From a checkpoint of a small model that predicts height in the pile at each pixel.
Data: trained on dead-leaves pictures: piles of overlapping shapes, 145000 training examples, 12.7 epochs.
Rows from block 2, named by matrix and row number. Rows with one number belong to one channel. Each number is 128 + 32 x the weight over the matrix's rms, rounded and kept within 0 to 255. All counts start at 0. Numbers have three digits each.
# convs0: first 3x3 conv (model.enc.0.2.convs.0.weight, 48x48x3x3), inputs 0-23, a 3x3 kernel for each
# convs1: second 3x3 conv (model.enc.0.2.convs.1.weight, 48x48x3x3, transposed), outputs 0-23, a 3x3 kernel for each
convs0.3:144133133075148113147118134137084108101149111159093157134134103146133135137126127065129118194094108063102148154098136059092127121217120133123118172087108077196131135104117175088138146164108120124135110010139176230103161129120106137153105129139124099158075160144111102112119133111130168138117116127055150127158130106101216133130107157140000175107229099155224157068156143147038111131096126070062133162123115139136144142111127138102100087135124152199089119012140131045142138194215146157112117077127061073133134239066117089117095190156111118132161119085088161151135100130162082138000103172193244127070057108102198155168158052100173154131000144157134146
convs1.3:116090117113099063131135121143144105147149140129124124118166149137163127125111129145144153154107067136145150123155108129102114112129137121075158109113114119133144140159164142189165144186166153147102114070126134131132115078115117135146132158137082134151105149139119142132159083125139089145082076118127002129122133164100120142086007103053000115137120133141125092128152131112105100121093154167089104126133113157109108124146124133127135114121125133117115122117112149128141104064108119086104107079082139138141137122131133109142114084123121130141130148122126092118128119157133178145127151167122180172134107107130090087105050110142160168135177135120110120
convs0.4:148140135130137131146132127135111123127076114133110124124153135137136120141129119137133125115112137123158131131136134129116123131120123122141128136135134140135124105138121145108133146121140124114111126182097121134141118114110119159144129114125120122126117128135132140119123143139151117126139126127127141136130105163131135131121140140144133125147104120132139116106111146107139121129104112129094133128134131126149143138183152134128137122124136139133134138117125116155121128141118131149128140142135127108134140137141126138136124113132150135129119103107114134138142117119134145134147126138123136132141085139148123138137143133130121128132115127129149120
convs1.4:108137106155092116150114150117135142141136155131169149140158113163060102169144100143143091123166119159071072148116106161001160135117110115091151136058144143168136100126116150051171110181128126130123133171094094102126113167132174255120119131127180123149137136104137130126187159131180098055107121122179115134160053113138173125074185148142184100134101126109156136123132155086149147119139138119176110063118135094156149099055113110153124122106083125000094108150121126134130131120132123122143120113059152079138138163151114128123156151163128128140129124120114186107129185146125133127106116124103149130145119163097148157124094120138120125137065147131146132
convs0.5:114106135175093120116147135156103127127089126111149137153150123119185135121162143155119142172102142151139113120130127143105137127112137091103145095174161133161149133161126162131135135127125131128125073130105165180059145130139108112128095125120145110136105128130150184134142135097118121130113165103148156132154158112152176105144152172119123115103110145127137132130135130124123135122132139122117121079104126135175141109156193113107141119115150156077152173106136109130151118088163127149114135145098175119108161141122142122116107222110127148131153102115128065157115120115154171160147137144134137158133118123168068098162123097122164085151125143135143117
convs1.5:123129141186122075161088117139148098141173126151129115139138189151132215136114142177149112184042105111191143118164141062135133107118124119178209114208203132114119093099116123075099141198106161131156182099113127087097124078113000163170100150136111089086087139099164145137139076141124125169154129089145124140147102124117116126152095092196080087140110095093113075103101078150109102149082127119141101148134122099087112059171171106081116140101140140000114106120108137116120130147143119143140131087092179085084100182143111139110112043119117096090122091126101138104157185102142094086149157122080147119176104118170150111147155120153186174100224188146151148
convs0.6:118110120140151145127114136108183171143118122150080090114096061123109144176185135163186131144097122118088099137223151110083078097040112179128126115155131098089111167174146034043116135148138077104092116136139162177166140151098137087117116114179139149111119090152129084108134138114110125143137093128144083116142255168116149149155193141130043112122099125097088119136090125145134119198170126076008097139093117117228146119023088126103122119128124124134111124141127161177149132090112135125132112108129139151108140145135156108119110129143126129138079000064114000062122113136173255138113047105129109137134130156125151101148100110109116143141084106138141134
convs1.6:144130131121142147144156142125149120142159119134102144114123117151157132131124126138119144128175165133148161138153158148149119125104133131117143125089129140129102137142127135127131124084107120125128144133140115138135131158130150190120138139118159184150079159175103086129145141121096075150104121144132102118088146132136153115143135120045033169075118140127151132165127148131105143116132129157114122143156130111108128112042141118116120124126139156205136136170114118144123107086147146000169117140125155131123150098122137111133132141125114163146128150145125101162151112151140155139125000073141052119130120135112114128107244155118114128125093109133185121
convs0.7:126149118143184112136102137136138135124134139130125145122113104105172135118126118137149153132120155135137113122132137123132141122137129137153140144150129139149131126100109102108133133116116125126142133107129132143137120115106114103097123105119125115133096107117142126123123123139141118110128115140110117111130129119118142118123130129127080103102101134117092103102120121135086120134106113126070141118137111119080106134040070123124113121151114170044102130129129120113119122126116116113112111142123114188104126108114122104107109107108118109124129133136137102118128114123113140125131109142113136135123107154144097135123148131148083168145165163131132105
convs1.7:093105102132138064142075178134167118127075111137137140145126134146062143150113131147106120163108064148069073139171125140178128122153103129125096097094139161175110119121128118103149151102167130118107166129125123101167129141132141137124151107125150128156123140143123115096080148102226071118114204149119118123162121140155159120114140094141127149125125118137157140109207138118158109127113165155158129137131118141152123050025153113081162107114100139027134160128121128116155134158102135147135131145093127084121098156118117160091142148145139177110124127131132083128122106119124110146140187140134124109140160158091134128158110119167176127070000118152073167
convs0.8:124134114129218114135102137139112125130122085110118165135163173139214179158071127127133116131128133110133137125120120111124129115177124112114110107120122126071122147125165090028123110093109127127128134134139117063105140120116097090149135124074114155130137111110113120133125126126127139131116133119134136123126195162154080151102112125127139137161202128117130114145237112094060159122123163124142157103156136129123101111064091135164125145127123112026076105193142155177164135091147100100120133107131147150128157085182133134097092192106120120131128122113123179141143126116122166136163193111151032138146121111146119130143071166136141133117142106120137149
convs1.8:163200137127053067088125105113125152132169134156124118088172114081037113105102126117162134149141101152110094112140102147161115151145120109120141135062142149145160109162139105046158131135131133111109147131102115098111129199118150165129122119121076135134100164099126143101144064120122108143160197133141103104097133107163135139042036153174136107140133137128147114135013154147163140102135139179167134112129108115087123158136118102102130085166115117007131139096100152165146101019137135159126129069085180077141130132154117161101134041169130105139135152125139100121147145168084169129115165112088126112119025144136176097132122112120175116081090130126123146
convs0.9:120097101121175111101095151075183165211065105128118158121127138119119119158123157150085111106054217119195132123130109147055084111126147145151126175024080096083129126047096130182093126101114126170130113129110136088067129185164142090120134129073120124173162070101108111145113137150138130089114158134151111158087102159141137078137176114156103097142197155119137138149185051140061164128124115075066147094210169124154083119057108124136148097140130129106135108143119108000102107253187127093094148160090114056173123128156114132150138061138103187135123000080080169240139159133147103093089029130116225136130102113173114113121085130122111120138150147118103105
convs1.9:099146183152144183162119119106141131110139105136139131119115122124094124144121104111107168094157155118138177141130140118111115146120150126118115112110086093122135151188127149154161120126134125189150127167156134142097194139115226146101164119137127151137089152143097067141103125149067047085115086139142150123161209129138131131069147143034085139112151125136128165180152134120122152083088154084065132165144158118153144147133133154137114110130150147169155140134134139143126082095139130052136132105156109124100144128141111171166137156166151168167170134121131124121133125132123096077112000069132083150106153147151184162139205172126126096097017097119123120
convs0.10:126165085165240033133082062131116115137090141107098141151150130143202102131148052113125119091152184135136160107094114062013182103112255121119122095056103109087178108097113085049081123144117142140108145130063112097074119108132115028162121139168143135140112112120098128195112109126098149236108232255127121127152136090142064083138141134107105156141142171143111127133158068098105186091097140099128198123143157112092134114041171104137194120142114153109135119123133138196099131137112114135146102121144158173169144121086130179102107125096106145128130146144123136176142123133129167123137054075139124131102120134131083103115134146139110106091154111103119129
convs1.10:137164136132019103155124139154154104151159117119127139174083132145162118127127114129117169057000115146121111127119155126122148138133117071157134100237123122125116122152108174167148127138140118157135144161118139126131123068141069112136147130137174149151107129145127120112015014142055056133151138135081156129094200130112108134180123113109154120110150117123144124135144139123140122111166145054034164139137131121162136120166122123101124130142133142151128129130130129110143130121119151137136144090118116141126144125134136150139105112147143124109154145130052049157130158123208086119106000143120134131108114134106119132138109120166106124138064119149126134
convs0.11:140116127165158184128103102137086127149060075147107140166155136168177127157192149129139094115112119125114135127143121118103137085080096120084110139042143101105132130146142087121158129177145117116104136093097106131144143151163127122131144140177123086104125202118105126137147135124122146126132117156149110131116148158144177107168138148160173140122120106127138137148169149131129122078169104152112135124132140120112115137084148140120145111159142095076103127076119145140159145149169149175136131088131167208177136182175132156128098243129126140139126093124144110098131122134125132092159182132138160100082141121121108077142102148077161110121148146150079097
convs1.11:127117128113176086085173065139207107121119156103154141088087111184170133107160112136054113146194107137199101104109129142114121144125132144175159171113121126134110127133129125109089142131139158103139153115114146136129111145166173112090073099146178072123066100121161162120060177095202189136110155138140183114109120083141145115118150121088048109174122144150114143129000153131143184110145145106128143140116113167169139130130103112108131125061163162114146155131120111131127083214152052112151088115122091219019125109141149140156152073141104077109136133115159188083161181104151122098081160155124191089107162183135162117126120083091111160166176070149113153
convs0.12:133146126107107137126122137148106127143132118149106118110136120142092126137118123145148117150147164141141112121106116113162126143100152110139140116140149130174137124128149124131112135103147102139115096152143108147110111124118139113167134092125134147144141132165116140115132105122117160122121145113127102144097143160122165152121162118132110134127128124140162118137139135145170121142086148135170161108119127143151129105168138121134115151137131135168124129139130135141102114165128143124129161117111153057144130145156129140141134110141129133136129116094087152116124118111127198124139115135124175114115082146162091138148105133134144136136129125138105155
convs1.12:089156151156163131146145124107092128090188089116151132134158166182078159133144127136097152104154092205144095157137158154143176134171140130088159126089189159102096089110086129135167134136147133094119136141094127118093110154140135158127166092105133082156145096108151131127146138078113142129140163144143121129144044076135105115054149135165230105116095152130091135119125156124137131128141147129140123122095136174126172095059152111079178149076111092027093154118132112125153077167120115129129121144129128138140121122150140067123145153183114100153131098123104189087149182135098111104145242132082056102127144181160140165076131123136161144152140134105096157
convs0.13:112089117111126153114141155146084100114072201150188195080150145129123093123138184135067150109158198123127117131198137170201063135091055110108126086178134106146120125098127115153118123136137112105108123102201156104146124146084141049029122114125114119122062108151132182109123127115132125065126118125088129139132127071163098098155108131165118163127128131140144117111110125122115139063064135115168235117180161130123125123119153137131138128167122134138083109137100136148115120124153123131116139072134155148177142110125094164130082107115111173148121109145105172176121139128151083113107104197148195136140124107146053132120128166118109107088155149118106131
convs1.13:140097154089079131112114096130138114142152122120111114142118129164154130166145115127131147105075155127108143154163135141194151131174137119118126100180119101127142129146129147179133125122146114115136092126146135134128148136123104096136138140142166164133148163174115076122082088147084036138147149137068110131057166148092138138175105138144107150122147120137138110157172130134138135128140155074002167127139144121154153122176142150126113111120130133197128136118116121140122132055116129096118124113118122133120140152126135146152130134149120126121120122129124048138124118122171124118132000096124088144130160149102114131132122115120126106130059098106101125
convs0.14:131123126111159125149101157139122081129197092121128146111127118129082150115132094160092073147171081108122113126123144131220082122114114147101087181153086135140142159005121191135078111143117133089116122180150104095128122097103121220115134107122132173105150190045128112148138137157124127147118148126138146160157116142153096139136070095135107147124140128130128206135078170127156145149081156155164061143143128129138078119196140130116112139100193152073121136071127122093117122166073144115140166177113132107234112096150119104129160140110103125127106140137088226100121127123130095152146132076113181122089147080148109154141162110130146150112044142163144120
convs1.14:148169126167059132164139114101124130125098116153114128123159149144099121141160140132147141162102104176151119138152111156064154133139140121138094127112127107143106130119112139042102103000125114140108165144128130136129121129122010080145128153112151117133024097117163190136157079149202101155101106130120149131156131146116114127153104144108217132147137136145131134080151130115144141139105131178171085131157134108105138079076135189139129120137137189067131123173120110132121165166146185159132132135144149154141102102124131129137114176115157120121094118118132138129166129131077120129072158167177086110139125113048077127155146125137137120161106142172095139
convs0.15:126136086078144115171110141136116140107118155158103108130150135108129147109081106140128134147137117071082126147193152035193185128012138116111156101114131114082125105162117150237108106079121130155124143163162098114121104087128077246137144124113144094103097110103118083179136105133134067098124146121106141143105074145104065114116101087119255036097088177142073092096154132145105124066151116152201055151204133123067110118216108135166118139108138132078101150162120135160124144136081120123117093106116134255088118103144142153106157000114119191147127161115135082150130128143150150146106141150118103128132170142058198138102047141130074163103118094109126125
convs1.15:140141111139107146126139128124104115152103124123146129144168147115079157130070143139139110102113093103126082121124124133141130122158115105128134093098093106129086118154165135136125146175168153148136151128124129140153130129146126082156104139130123067130121143162141173165103161092123120145117093113139165157104136163148114142075116126091000125124088155118097124137028120133073104121129127112137180141174151132135110175152119126133135151125152114100162139124143126114121123094140111070150094107086121234108107143107120090109129147131098124118114088117117186104112153088126201164149187204138139164100117118096112059136105064132123153138175164130158119
convs0.16:100138174045086175108090125127143148096119187121103124121118168117149178124077128123062160151015107146133106133103070236193000195254102121136139097177076114152148097065174130061081148140138122150137128124203137082136131113115127156001136159092112125157096149098138155100132108145122145073118158085117113140135118087128164115119126144132152100156157122138143135150144134131124096113149138130111156117098128130101109136175098138135121133129111127151087104177108121078136144135132113149137135128138116098102130136124127139120123139114106132135110143144106165120136118132130131151152070142132131105106114124103146116112113124134116151134045170114111144
convs1.16:113144134084144140118138113135130112186099137132132144099112129048147136105123136166170124166014139140152152166136129130159109148159144138131126101181133114132115139152135157000138154056118138170144157176109123123120096099127037057133170164132079079103119167143161193125121156135160095133125113097141188105126165141121111107132156109102071102151097137133132125087127126141149163110142116152193133128138146142122124154114129143150130139130107127150117128138142101094109186236109190172123116144135104149143125126119115143130129123127145127123130122122129190137126133137110141120161006189156149139108123116186059116151140137112119139107100106139129125
convs0.17:122113126109130128129121114130128132118114154143122125117107087110145100140123111126129146156133117111114153146114148137204146113148119123150125060127074111097094120155117128137135141127125138130119130121150116127140111109115168190132132120143127117117136079159134114137131125115125125133110137113142104119119106119106126097149159153134127127129183116126120150128054132133112121171145094122138134132180141141111128156170112133140133118135131125152134134124146136129128109140159118115145146154102084126109125106123123140142116117129131132110125078144136148138120153136154099124111188132127098103126129123144124112118174125136119114097039149137129150
convs1.17:139130132150188058137137136112105117089170119125164146159123129163099088210129138147131125107142139138108110128095177154107098125138177096102146153171109177100097127090114149135090147159112112120078110184105138115097116114151160209122117108126147099122196110130147137141095134083103155101120177115164146146094121084168145108119139105119204113143089093102154145134149115105135170116161108131144147126120125114169089131013118127151109127079148110020045139142120122144149069170138091104153107114090126131110097139131123140139111119147108142138119139121122164125137129122141117144108112163105113078172146077118145139104115114096133177121070126136181134
convs0.18:111076112068083115091129128113112120092100119113117130105020138091063088111087119126126131126124116097113116114121110124116089104110113127100075122152114095089125121171118090160111140143139127104138123126140104098133121115135114123105133129121111116125122147093130103101129143131121161109131116120119105115100052101108093115124114134132115123135135088111120109143195096114133148087126131112151123160106136143143140127163125143133145131148135136187134122155151106103136143114137111110108117142134077119127092104107118131131159153130143132131139132134145122126125114114122101112135079123093131115095126140092138130104101130128098106139124145124113097
convs1.18:153119091132172071132120133144136144116161096182172112137127122123044072169155125136109154137079052140191091128123105147073185120099147096130094145127126160102174101141118125101169169135162133110128146141058125117094105141120159145142146129133140117114141140125128140127150083121132155140122142158162163109170082056163074141091131138167192107094132124127087175113184125120127171116165154141143168154116121155147176106057087135073126130074115099089087173115144148170138139152138104185100127148126130072068122139177141183127114129146160149148147114092136180107155139126121120149133162226108088127105123159137111197109097109152131119104085105154050121
convs0.19:131096106114104136132209149115121106144048089134200158119077109099061059126138110106122117091071090131119164129144127130204151123057099123099114096150131169119133152166118096076162129147123116129134140035116147236200133138116128107122106161175132118129129125126121153125139161139125093097102043102146120108119137100130151138126143118143098166137071133125122091150137133116096085084095119125150152118176146139173140141116143122113119139157125144233155111045110096157110125046126124124135137149140120146099122145124113149133130119119138137123122077137150154145141191150118103114131114136119140155139164118116111094116215114111128141128135138134110109
convs1.19:124159129140085152146108103132126125122183111119128132146147145142120121136105106145151137160146151137148144122154113120065112121117119126110147135092132128137149129170128165030109121138128102134147145137117110113115134127129171171116135135148126153156087175190141149144110099128127138133110094152138146124117118143130109146083064160093102133137123124141166137148101112116100126150068134113109122145142135103064174116114125117065116157169128149145143152132147121115155123000190137147140125089116129140124161135141132136127158120157139148156125129126097005147133138117174072133141037088138126164122142137129123110107121101126141126108080096120133131
convs0.20:131132114154161142107095136134120144135109139110178122108077110087176159127119093137171144181027149077132119108113120149201141099150125127134127113177134156070150156198131062028115153085140130124134136207136133059121124127111091094159133162128088137112077089087124171133113112140114127140148159121131144112079151126137035133135108156130102096108234181097022116152255139101218117124101123115201114106145113119114120120102114157161137122142124138082132094233108126149117119005156098123145136161112110078124133039136132089126060164102153187113128089121118229118126143112140132155091233116129000132098144181119046051121009180133122122191163160067135092
convs1.20:113138151110135111137134127118103114121133149112135134140128147129027118142078114158139148114064089134114137109094120097132122127118128112092137113117070127126125112191172160180153128129129137153116153147137149117139132146141180199153141126128098104174055175192101137140132098114082100100100083143128116110131232124120136099102084167006000157114084114130090128110040132116125126115134151131141111112132125143100126148142117146124108154131158177175181140153149120105127137064144153151129121025138140183149113154145116096119127122144126119138124176119132120145106175141123218162145122127147143148083068140096136132148147128096095120064082101099106128
convs0.21:220146074255034058140140108148171122231150084153151102154106078143100044154109100124107126154083100149117138081147152018169194113151148165154116111130147157115106113107132127074103120092120142155139170111081139109123140122140172140082141098116124104099136024128139115117123136120189255159168205125131131111060167123122134122136142127091063136109103144116126143119173151136124112168030120168081093133103096133133137123110144104137142078144148004201213108154158125113111102164147160121100119105140151108143108123131132117128078132146103141121154111112124108134111148136150132118132131100131135116130131115171124111130128118117140151077163178126130135
convs1.21:137128146131090055127116113123125117161164139134121138128135124120141158123160140108180158130048029129139167128108120128111175127116123110110115093146255117126136133140128132154104133120125131127149132152129127134127142140131134000123148182159114113147135190107138144131119000119132000113146149145132104123103107214121115125137149097152109161123127114134103113134154163128107159136136133123133189130112141135131154100172121134134130110126123140121146117147141141141130157153118150163146112125138118132127131150144134175154137123120137133128123119130135120157121094145138137133152043090140134156127108161108056084134128138134127129130089060125113128
convs0.22:108113114115011152130105106124164115127058082112112107139120109106081109139147110122130122143155116151114135115133140137132133115152136130092109100184106136119091115123117120095135129133131116136099145041099108115108145150144143061098133128134122122147128109129123139110131122127117143090122109109112124118134168129147093149142118119112110144134135133136125105146132145130111126143105137117084134123127115121128126140141147128139130136126144171227127109155140136145131122196128140132134132133125138141142140114140128124111137137137116141133119050133153054120119137110133128124103076139145135105143146148140078138134095109124109126128156096092129103
convs1.22:164161167131076094128080101136130132102038144118137151112108153059000121128109143112148106117135155134121075107095114122043104108135124120149152080103127128135134129074113151125112125142120136081142108044108113086111111105121137077132115115129154083081178168137148119114188155172160146150123136134162121150190000103110147157139094115127167106100130152134174097132145068153129104166132135092142135126152108128194112136117130152123121134111156123127142135185121144144129130184115107089135153089117141121088115176143125153109147154152151178123131107138129108139099120092098175125127191118121107056139119124138066127072077146121141148135019117130145147
convs0.23:127091129092086188122105139118136146116050175101121170114107127092071160121105134122127100107102092112134141139114128142213085150136085142149132128131123133109142135147153122151125107165137137126133162086164111135150125137122135144116134132132105139149178131134105138144123126131143174105143101148119107142093092115105081121111113114108127126111132131122077130100134174134128159126146156122130151125110126145126126125148135137131104131113115163174100137154109126123102135139134117129137129147135103073139120092138163172135156135157125140122134128133135140132129138141122103116103104121124133144122161064204241166141123128123081118125122099148140145
convs1.23:126140095175048117135119101143136131133115116116133072151080125185143142129129088110142187123101133187154183130076145097045119147118142091125115047198101136196138153105105187053136094080091177137118105134058163124111149084155045156168135141143083161127199130130117138194103124126163042115166102156100120122135117164059119139108102126105190106173130138165148167200117084096166138072110110054125122115055120073119059105100148132100122161120134074078076123130137089125101119194173150154174174089092143128150161146151109150132106154162105083107167108187123035103135093143163140161102085118081115093147116103149046096146119142154051116175072107163145116
convs0.24:137134130134210094142120119138134118106083140132128160102076085110155111119103157102087106125118132110117131133116124082174106103115141141110134077106128129143100154182096166157119089136127143113161140178177144147122115120100115183227127099114106111113123106122115153116153141122139134151114139149143124097077112097099116117107093097127139121135145097115102137139127131155136127110107116140170110112095100097115106092131110114090102163160131147143201157141149108186152120184124120100114128148127095102093103096127119102108116103106114154139115155142138207126140109124088110117161175115128115122112136123070143079138085124128166144110237130130117159
convs1.24:106128115115041123092084093119194158132203128149102085117089155135122121133146138136112108154164174159174140098088128105123139116116127158121095145045121155152105118131122145128152139150138160134149141030058132163143112135151147100145151083120152080136117087122130088158110101151168102137159136115130180159179057105142136110099087131179154091097155134126137138147093111125168146091157114117099154127133138121182149138177133115146137090078148072000058119128114145150118087102154116052121103106156135034153141139119132188159143054165160098153138123131083108073165183095150126147106156180107122152109144117144196083137143130133145131154074135168148128
convs0.25:121124169137083115125152119117159136128107128128087135128153247105052145124088118159127157122082133139117128126119066147217085138136130144115149148084120139121091126089116121146132138116142142148208108068134129071120131131153117133163118115102112135103114137146139127138137150175123112138110160126136127200142086170127110133120097109101186230133143130148180162098067138126116135120147185129111084127135128136148125120108145133130118133096024173255071104183155103058056121154105132110113121147066128156166132118129105112126122182122116119111100168154116101137108115121135080099151154100143133150116142096106050182111099108150129054110197076135144119
convs1.25:130131129112107127128116115132134139140130121167122147103136144083129102072114100136132114133171131159101131120142134125100140161133135124123128089163111127118112138132119140092120147000137125131127122146102141154129129132115102130125123146135138142110000112143146228142131137128145136134117098129148101130184135141146126133152124128000132125148120147130161131131131120123120143119102124161117094169172108131115123137105140126130138115144129092161105128134121146115120121161115100161136131131123163109127123122136129126134102104168137128146123153130123137124158126128118143143099142141173127112158119119118028104184185130121136134101122133103136116
convs0.26:132129128103116111141139133132125111134148106113037170114112120161045107114133098126116102114136148165124135149125128083161120096114144133162119099059127107147128152184120019092131145104123116086111153091098170167114149106133175092170187122081122140120195196107059077125121127134121132114147114126130134152140102087128159119136145155134096186156060130144144144099111125157029167111080154111165124184064120136129137117131139113106148116132125083162135113061145138131113167042117133103131126128119122176123114142100140141135188190116065200146116160126116056163131105116130132095105151101118069167104152103102107137146158098153116131057127091119107160
convs1.26:169209129142131141136119140140119142079132141126122144164160156112148144123152165148190222156155141130116124156203188131080159139160140165255111183221212162160114141149156131050086120101125159250196134129168147121126117140126139078126124126113096020112154201176112149150157129137100091089129141159164220120141171119099133125112117105088091122134118126103088143119130145103106109114157103085176157099089136106208154109148167134128116153188165119113152139135157124125096121164142126143148118080170065051067119106130108092135130130094136144129115140121099129115130084117107056135135169150123118115135154146107223188118158158115073125096096109115122116
convs0.27:116134131147118144127110126136117132121137152121097109124152140132075156129129135124106135115096171101130146126152128116102150146135152097150117180050175165123149121113141123099126142111119114117112131145118115151124129102142142128131131126129111119109107135137123131129137128122127131135119139137133147124133065145122136158124138144131130130134144137106150121116167098116109115114105127101089134136129098119118132144153110122134128129121147130237111110143130115108124117120104136138144125127134140119153133135140125145120123125132124126122130118135123121147114124117127149143149142117143158160132107138098133111127110150121140120113106128123137144
convs1.27:146139102183137064153126138127140134133162140136162115115118115138051093147109113168157167123089093153097089122069131137022170112127102103161111075130157162150114118109093133151165132162145129135133125169117146074108138088125151148118146143137143104111180134124107160120113133162117135148137155123121122111116129037133148159108162139126121056143111132134101156168093151136104133129117144109103135131117148150153165163133140126120115125161118164107062123154172130140136135186127123142143119157129132109099116195135129134133158140155138110162123113134120158107094137134117135148156113173111121090099143124139082143112110105114129116109106099138144144
convs0.28:139148115111163108128149119133149113136040102136141129116135124145083138159155137110114135114105092154131113126107127145135121118140105131160101093043127101156120120113120122136126141110099134121111130146128126124122131141114102104137114132126141144117122082106141127125128096121131132103141109122130141113143109125137128107119137130136184173127144133142122114137109134130126138109121138129154106112109146130132139127144146131123149117132133127226159122122140118136120125158135113133114126122127117083142132117101142136118114111118126135125114117113141168133118133144123132125150130168134164132125132104153157112127134141122155133131175122094151111
convs1.28:135152112192062111140027130146125137123122129136148136130107164126000143185111132141121115106189071150161112089144105129069114127143114152147111172108167149130124145085107141149149130156144125104130138093090114110128141134124174166162145114115107076123216128145124119145106128094145185172135116177212123186141000106144120132090135145153169107130117130110177117141144083139133144142137116159206103091099087108118128091151117131081125124058166058016103161125133107115145123157148128079162148103119167037110094170134123140124136150146096132139120108145167100118127164121107157138100169107096129100160102148078134101082125136090131148093180152109074158
convs0.29:127138147129130141111128139126112124150105159113155129134124110119118164130111114137114116148080132139223193127132153161139130133113106131170132118071101131136221113128091078048094165153168140125100116086165134156176130119116146098124129160134146123142122127127127160109102105120133150199143196230110139130102127110095167157144131132126155144140119096134140130136078179129163074122136110136113118123105114142135111126121104130136131135147156134241208113111015105107115101119106129135131105142140111099141110166156112131128114150151139095112147104128136096055122125143136091158154159127126094136103089121116114101133212162117133125117115153132146083
convs1.29:120150138120080117135102123118110128134187110129095126174124137125083139126099101091121122097090141114176107152126124127068132134135136088102117137127136152129105108152118168030133133152129120134124104111135105125132164100126187141137114127134121173113054179161125111151062107107087140118133136148116102147101197120144117146054070145057132117140140113160133140201060157134131125089067167100073145126115144086139160165174120125112130132122117127092121146143122135122150000061160096103151104073101132167102136138130105145115114119141121115130150116114073047137143141114150149140076000138131150126112124137136169108127120130167109139125159126145138145
convs0.30:099152142058248114120116122134123111129027106106087126124146115143137123134099132122091129092117115135119132121112139076171147098153123088132137210157112107101147234189127200194133119106131137094126117108128138126129135139129140174170134116131117106152125045128097109134174083097105000069080000136127104130082160153118174127129135119144134119130112127137137106138144157133147118105124145139138136137149129138111130133117131126128124120109137126123163102169117123088118114124145113139132129132123110137121127113144128133115113107128114142130138217128183202108138117119152140117138148152125163116152102106128078118124136116094148125131176116109095146
convs1.30:102185140161097082140104081095169146129190150149145128151114099129185142123172138145130159115054000129125145119106109126119109112145143092167099138073180127114152127128123151215050117106145126131165110132163132145126136139102093000139142146149117187165153226105126130090106084158135110064148228139119059138122027241116088141121162134152102125140116141127099125131255152121152136134168165123004141121108116135129156128167151128134104121132133120123162126143147135122149122087117173169153138162123125099133130138120135171158115078149137124121130161123137052091104034155135154136143036003125115139100128132126009090135108112118128107123049060125111134
convs0.31:123124146152006210128141117111110140110255000098168120135092125088101187133127099123083138048228059135086165143132114137118154147102103139144078079198065123147083117086191152066183146121114109123104066117180128100129156114159171056060156092116110099187108132126118120150133135123127095153142151125086102112090078255133048182132137078132003233153040210111155162195117096153170132176114139183060102157148173104158132092193092124136124145114140120181080099157126122163147132114140152139101110159116161121076104098168115113117082136180125127092130122151117148137106137135158131102149000236117109156121152107134000217150166131104190107161214038116101167
convs1.31:102119133096139106145151121138104103174095114109117137113107129090173131119127124130106146165000125154110129118128131152102130132118130083093106064240114085108128129133139104151154115169150135124127139165174146113143146122138051103150119155124117145141128116098097138110108111137156119166119123132085106116028084143091130130093111105061116131152125133144134138115121153133127129105123128114136142142143148142130111168157089145110115123128132103164155122136138125110105149152121146145135143146131159109115144132117122122139100155126102129137126127126166127132110101123158119146126130159122142153114119113089058126095071093122099114118119104121086110
convs0.32:081153160169212086127121124136168081114060136120108126129048147121187144124098115056046133152159148138141124118147142108159152123122121084255115099003101137167164173158121121165137145136141139090137145134140114141132136218162126114167128135105120174131140105152121145102206047034049000098129167171090144164102180132115131133125137103105100090137110138139163152143098138131126123124171129133125149128127105150145119120077122133148122142138142131156155119125117097000100110179146123123134105138125143177118127140137148106138122075117117122113167150116130107124117109110124051125128128140151137109126064099157140128125105111102127103161155111131125149
convs1.32:138150162123063130125084159130134108131214124149211103119131124130155102147200107138137127096152175153039145138139120125150126135112104144119145145115093113072086116140113127129123080092076122147144131098146123156112135146129163158116141190139127081131122227179115087168109127119128132183183109125138126129118080142103198179136117124205116150126115132141161127167124139104123088121120131099060173154059124127134129177156152135185151148129138120151146144153122112128135124116151174000112121108106105074155150124190133133139138093158140095138137111116100189124116000143135117119129106136134000089110122147146141135126188133118150145163141096121139103
convs0.33:139141122110059102128155145124063084112211126154127136092169160134081149125151096205198144088078148108130130120069103124176095134165133129084116138154160119106117157236141081110117116116126122192189110026121101110121111108127147110177128151107125047145142147153124149133126147110119158136132118143119052146141185141136052150135113122089204162116117106128162097106105118149119116095085023100255122133112161127106096118174102150145130101114106098207092128132141126248161094023120121159110125010150143107131127160135105111151097005091147160121119255118131160144126128139157175140110155165107071121134103159110114178088109094113069108114114098099132130
convs1.33:140132121146119144127109104136152135143161097129123096112116126083120139143113140164150120138209133144255164125121130121078109145134136149138164190094137160110127111126134132036083140120092135142133127097098108101117133140145091081123094085114078118134068110147174129132145142141116169107096127115159118093136090115146149102130084116178170046193206124149152123137076107167151119143150142134078103137216143125157144160190115157151102155126136118046111123111130126125118104113144111138134118080118079059063099122105158124143131098138136116140123132114110084085118057090106128135089060085123166091126093146166099110159173177117130120116117140133199173
convs0.34:139128135137104147116109124144096136164051255118099124136053143126160059140140151119145080145090189149159129113133127071184153145044118129115148103135146135098185138207098061184092124101130113131139153046074155156145153096120121086149131136118144115138101067078113094137121096110121184108120089155127171167099170012124198112138143170162000095137178012116047167172033175122091118113049185072222074113070145134161183146000181096136105107118144103191129133082117105230000099126220106125106124146137106000137135152121106126139058024128156065094156108111164151090118126137126128083102147063123176150128088199216102082163173099090138098117075201133098139
convs1.34:136138125143127103130148115113112119117103115111107146127150134087140119080079143139115105118077095137112154119144145107120140111115128077048105069080102079104125139155143110057129134067133138125113141102143130083156137139142094129157124166148124150136057060114135168127082131119118153126133142112123108137131124128099056107100133141025049169143139146151119136127084142132141157134143110156187116139147116162090107169070151185165163125155140120159165097111140142124095117154128136121129168174129178142157160174145131120117144167139136150164100154155185203180147154138113112156096199133136149117097134139090137128124126097105116123119159114121103108